config = dict(
    bottleneck='plain',
    encoder_norm='groupnorm',
    encoder_depths=[3, 6, 6],
    batch_size=64,
    final_lr_fraction=0.01,
    adamw_weight_decay_other_params=0.05,
)
Rows from block 6 of the encoder, named by matrix and row number. Each number is 500 + 25 x the weight over the matrix's rms, rounded and kept within 0 to 999. All counts start at 0. Numbers have three digits each.
# fc1: squeeze-excite reduce (encoder.blocks.6.se.fc1.weight, 30x480), inputs 160-239
fc1.0:504508515534488531492488535453483536538485450489478589503500514468460459473534525516485449512514522505540521533516444474532587546519493522534481415495534459523494520511437477514494540513521466464548503517459508500472512483538459504575475473
fc1.1:521505481499501509477491510495523510492489491497485514511499526502497480487514497494509518501481496496510498495495487524484500510467487496500483518509498489502475517503505498495481511498517497486502502530511499510484482509494499514508489509
fc1.2:508485525509493508479502514493505508485512489516525499481504501493487515497494473529514495494491500485493507471463497490480494522523509479531523513486520512495463498495501506516487496516497509525506509502511504505504508491502511500522514512
fc1.3:536451470545517567426491549446503557500501528492533465489544473555572476512489526512512505454517491513475512468530509445501521494503510497481548501515570471486515529442438433489521464527531478507532479481496524464499535487496483466507524520
fc1.4:484491499497477479475462524518492543510506488516451523506487488484507525540482446512507493484491492521559485486483529496514460510502535481469471471511493515486503491527478434477473488525520500521485527500520531466531498478516518534491475474
fc1.5:501510545505484573508421491511508533463534508489489525462514493478478548529503506488478505409537507531471507564517455529512525505487510521516503503474507534463497497510440480489492521463489495470501477560534540494581536512536496521477542481
fc1.6:489488543476477570520481460518524503471518492475535415528515492508500474479523485476493507600537510491514482488516454526498533511512492611496497520465529520439513518496525399505518450517558522478489461505521519468514428565487527419483497536
fc1.7:545517508508445471483496504457572526540498603517500493435470466470500490516509506519502537455559530503483457521465484543500479473517448516470557509525511506525547500440499523551490556483520480496471519506526505491472528474499523513492513557
fc1.8:499507484516509486530498484485488480491489525516501524526485501513492506476505500515483523499499510506483505499482489478495524448492508459489493463492502485504477479479516523510483496501482491498494514493484476503462490488511492527511536494
fc1.9:503487505485514513480520512527497492498492505530517491503513485506488526508507497511508535516484485518497503500478498461490505496527496524511496478487513501500491509499498499486496515483512542488518469466473531483479499496500496516474512496
fc1.10:551505499521468447473538549452475524510476524505548512516489537504462527424536477512486530492497500501516534535501541480506530524432480473525502450514486508541504524526592538463509506594517551566518441500514495509581465519516463491559484568
fc1.11:468485546460426516620580460510434413452457508426465567513447525538492550438512597474514543468510437494493479492496471492443525471452590444516502522476497505510486516472578517503491496522466416531504467451493493504471467464449492479479502472
fc1.12:513545481499500477491506479502506568520514555523479532476488476508527476515478548482494520468507522499531501481499468483512499563515492501540519497502445510510546486526503518499514515508541499531462489540489488529473485517498503474494572517
fc1.13:502509496495496508526499492478487523496510470505506475493496504526476467493504500487495490494492520507485508496525492490515505521487501502499492478495486497490521506495500495477515518476508490522489498507493496508504485499485486506512501491
fc1.14:475516556539522519558578459444422454459537495496534496497495479477494494522496556515495464455470506468526495525488454504512456453457501456518503508531494468566477491490579617473529526548507520549503469503521526492535487490546463531459507500
fc1.15:510518470515498515508470482504504521509522495509507511499514516494489503484500536490528513521481473510510482511514488501498502500486495489497479495538484519509506483523493499489494464494506494515489472528516481494497479500479478488506508496
fc1.16:483489494514496488496511475500500510527504500505465503477500501514503525504497497494493507491500514474495494496483490499511485502495529499507477505509481501496512508487507507518506531499508526486494490505503484491492497478505468510497500522
fc1.17:486475464493480454523501500494464498547499508509497509568481504466477505513469526500490479504474535497466507552516469502535493507494463503453493539586446509484477504488475494494475480521549472532499537493484502463485457519492508513552478492
fc1.18:579498515568467455519498520508502490539558547492455501521478497481456530519550437466527549578541512497461510466558531509485502464477486534513508445524479522511501507441511498497507538511521532479492504507465505477479503478525569487532468511
fc1.19:506486501506496520508492510489516500491495494504495507495497520499504508482489508501487509494484489481501504487521506479493485483492514481495491490486494498486487492484504498512497494505484497499462486504496485486502514507519521504488459508
fc1.20:490511540535477486524477479515510485519517517494533466496486506519520504491512494511486536496506487481489537532508491510497482511499517497498495478500497491523503487523476470490510496507504523491483526476520498514514505498507518486474498504
fc1.21:541496556506514520489502525482517455474511480457484480542518487492485564493482495498514467487509511490461509461492497499476474516510467493511519556492464499500524517493513504475529491498553476499470456512447517526487502527493469497510499516
fc1.22:522511533477501488491511503483492508492489496476500487513498516504494493486510484508476485513517523487512480498484486511507477501514494527513479491504490490491506492508498492524494510497466473501508531512473516509482491495502492486523513511
fc1.23:490527511493479505505518506503488487468454432515498509474491491452497504486518480519476511505491503538516503477506469521476514516511483522475527525520506489480495462486522513468503500470524478480517482505520486513494517557483517476498525508
fc1.24:501487503517537465484497504501483507447481499484514500503505491463500522493538507502493517511496530505470497524530499481509488514474518489524489485499495503501506490504516492507506539485489493501482491497475508514531495522500523508523507483
fc1.25:501506501521474508503473484474468509490484498518513476486515493506528517485513507503500498521523502499502499491485469537528503492505496506497497501510511499478491503514474500567508494513464517512489488504490469483517508494511529486505492488
fc1.26:545557565473527503459442522501478502503517496553493481505504496468502537520453498520500536487502531574490499524584547476518519534462482526506498597426528483524448494508414529486463518441482529498492469563578535492478484524469527484439505459
fc1.27:503503520477485488483472527480417548466502502477531573526539494527508520419468461483494511506488508505476514461463488520508486507494517493463468552508523472496515514479529520507460509485478474512555530484502486475466463513483475515527511494
fc1.28:442498500509519438533486500466458525520496520493521485520513479507538547503479476484487458480558473507502543464528522521513560478465469523509507488485485475490511499501476550485501480464515504507495506554458474501506507499514473465517508498
fc1.29:510520511548480539503490532479510507515510463532453551527454519482538500470456516525469508481458518519505497501523481500510500495538460518513457479467488511528462494521531539520506534475498468498549520522501518516498537535522544470502504499